config = dict(
    model='image captioner',
    dataset='made-up road signs on poles',
    decoder_width=192,
    decoder_norm_position='pre',
    decoder_mlp_ratio=2,
    decoder_head_dim=32,
)
Rows from block 17 of the image encoder of a small image captioner, named by matrix and row number. Each number is 500 + 25 x the weight over its row's rms, rounded and kept within 0 to 999. All counts start at 0. Numbers have three digits each. After the name is the row's rms in percent of the matrix's.
After each channel's rows are labels from the 100 images, of 14848, where the channel reaches its highest value: "top examples" is what is common among them. Only what is clearly more common there than usual is listed. The data: made-up road signs on poles.
# conv1: bottleneck pointwise conv (encoder.blocks.19.conv1.weight, 96x184x1x1), inputs 92-183

conv1.44 098:501468514508505498502501487456480496520470511522490497488501511517489494507500467526533526495497515482496542470530482502522522533519463570550502461516543518493514544546508450533497460530488523507480476480495470515513486514463511514501462476452494503493506513484507498494568485
top examples: hexagon sign; star; grey rim

conv1.61 100:494508503489496491537492504511480504491465512476530490510536522465508511463477482486484518469484524482519456466489495468492499517524499470495496527507458486435482527528494472462490510475481497481485455470505432531512494486500504477452519484453507530474432494472511490515504489
top examples: arrow right

conv1.43 102:446504483484486490522485546495466504490448454470501493469481500483506477510478494485482485543476481479464498484475528509483459481476496456450492536518499469534488531488440542508519474484502508518463490481512517533536498472521499490528522498537480491480505514512463511482448515
top examples: E; black face

conv1.21 099:488489490489475452518481527478460510514497455488497501498480465491502499509502494490497488540482486497445477481485534485486467462447487490439495501483488503526508523501437555510488498518500477494456491499534552530526511481483496471561478435529532476472514510523481490466489526
top examples: E

conv1.37 099:495530499497454526496502482505561497488498497505493491507511498514513495481498533540522490502519509477485512494507457503507516500532500494502478517493488478436512481527540472513440473502481511483546495453520426432471535468492509497475541520530525484501463433518515490561532486
top examples: hexagon sign; brown rim; green rim

conv1.28 098:498480478521447492500495524468513499588577501487486501501483494471462489569481525490475541490508514530496504532495528480499528543523500534492477497511526507516470483506525505464555502502483491506530497475509519539532479521521479490502461530491476481513548495501498517439454517
top examples: arrow up; 10

conv1.75 098:481477473509522487532473536498499498524493492509513500503501519512514511516493513465487518524494490554513460495455508476491468459514524453482541527488464464509517494468478530506495433514485484508526449468493494522525513412536482499489501506543499530515495508517460484498432489
top examples: E

conv1.87 101:506469541476549536476483472519490502423459523504512489498509504510518509496498454449506460500502506480475506503494483524463514508491506506508533524525523489521486514453483433510503510484552490477493502523499498501499487516489538520452472477524477516467468480508503448512513496
top examples: 30; A

conv1.13 109:470504511487448462501490476480449524509496465468477485479457497491491488529480519483485446495474464492484491509468540515489451493439476450466471510473514493499459500510477505502479520464486467495507483497519504532512506526505498472526495496508477497519520495495491495456491534
top examples: arrow right

conv1.58 100:492467505529485489510517511499496506543521513514485528506509477516434517547492482505481524500512495530519482474542526468526504546507501505524506475511519513517485543483554502494531502498507514495494497502521506521557474494452503467520530527512508495505524556512523506440489522
top examples: arrow up

conv1.83 100:496562506485470463514509469507511519509514486532496508488487481505539474516505509548547525450537513516490476528514528529492507523536482481486470480486537506479513495533471472446505544514518521504444495547548524550513472503490477500509492528473501523475524506512462543490464529
top examples: arrow right; cross

conv1.7 097:515467524489485488494515487464496520533497510506512532519511468504489509555513467509527522487490524512493500471554505497498467503512472540567500475500538511512503531514513485528514466520471529487466495464481490510505461502473492517483478526506514502490509490452512519510524490
top examples: grey rim; hexagon sign

conv1.86 100:490500516469469471522517541530477494459438450498476498458488517484506472471476520453485515519456468443491512501494482506458524507491475476504506533500504510537471517485439502499457543445544506497501483486508519519531505509489494498542498467508512507469473526483474485492506518
top examples: 30

conv1.77 099:503492495534492523523525511506507502532488507509486529495509498515499515552511460489509540473495487563506443505517543480537446502505516486509504501502521490508507507479560472467534461501470518524520471461542530530553473543436465515520477504486491506481524520487506517463496493
top examples: arrow up; bar

conv1.22 099:501516485483533497511522465516528527466526504493526520503503523562532500535518533525504509519515513510461541538517502536490520465500502487484496552484479496488536478517529516513477497485520511526586520489522541529493525533507467510535513545529486505539581502521550550502458511
top examples: triangle sign; R; A

conv1.64 101:515497516520497456534506557530502525528473455494493492481504516494492479508497500513501522539497481470469470511502481468500483479518514496476509503506497514511492546493479517518454437513509507500460496457477484504505490430495512461494513506540538512456454511538516465511491460
top examples: brown face; white rim

conv1.55 107:509515521493515543473526472493480512482528516519536510526523518519500528477518493491503515430490516477486515511481509500499490474517530496499515483508528504502513498455510490471529529497510529505455520536456548520491498595482502516506448512418427448515572485420502535487553505
top examples: arrow up; T

conv1.69 098:464509510473495487537509515553491484489482467477506486470492510522496509507501541505483531546429484470486509496489500523453506490511481442489506536483519476519469527494502512519460530473534489480529501465545522537538487500523512503512509479499488545506486516496474514484496525
top examples: 30; triangle sign; ?

conv1.10 096:531507499514453453476525535533497509494514481500519487490504489501458466505495517519508500511460484484507511506484477502508523491466492503516491473479500521528502491467473556502493503502548500503504505513469550468495528502481519523539462478475517479475545493490511466532495480
top examples: 30

conv1.12 107:507502481506466504530473516518496499500493480470472474511476538502510471512445523487473509511492466511486471497441520489486482480505491468483480512458498477495465498526509457518469505479491489470519469468539485511469488474531506514471539514514489512545504493503533537503478551
top examples: arrow right

conv1.39 099:497496512480524447555507530484483529514480493484508525513496518483489520466500531494501515541497482496479506498486461456486465470514516474467476509502493490468496507520454518538467485495485495493535488500506488524534500422540491451500488520527499513500462535512454498462466515
top examples: triangle sign; 90; 70

conv1.45 102:504484525476518470468523531555493497470463501517513506470484473517478510513495485478502505566455493499481518483508452522461511482482471501537534493515498505538483508483424510512520501493560519493486498523478522527497499490481508532498494488518537482449470523525495481518504516
top examples: 30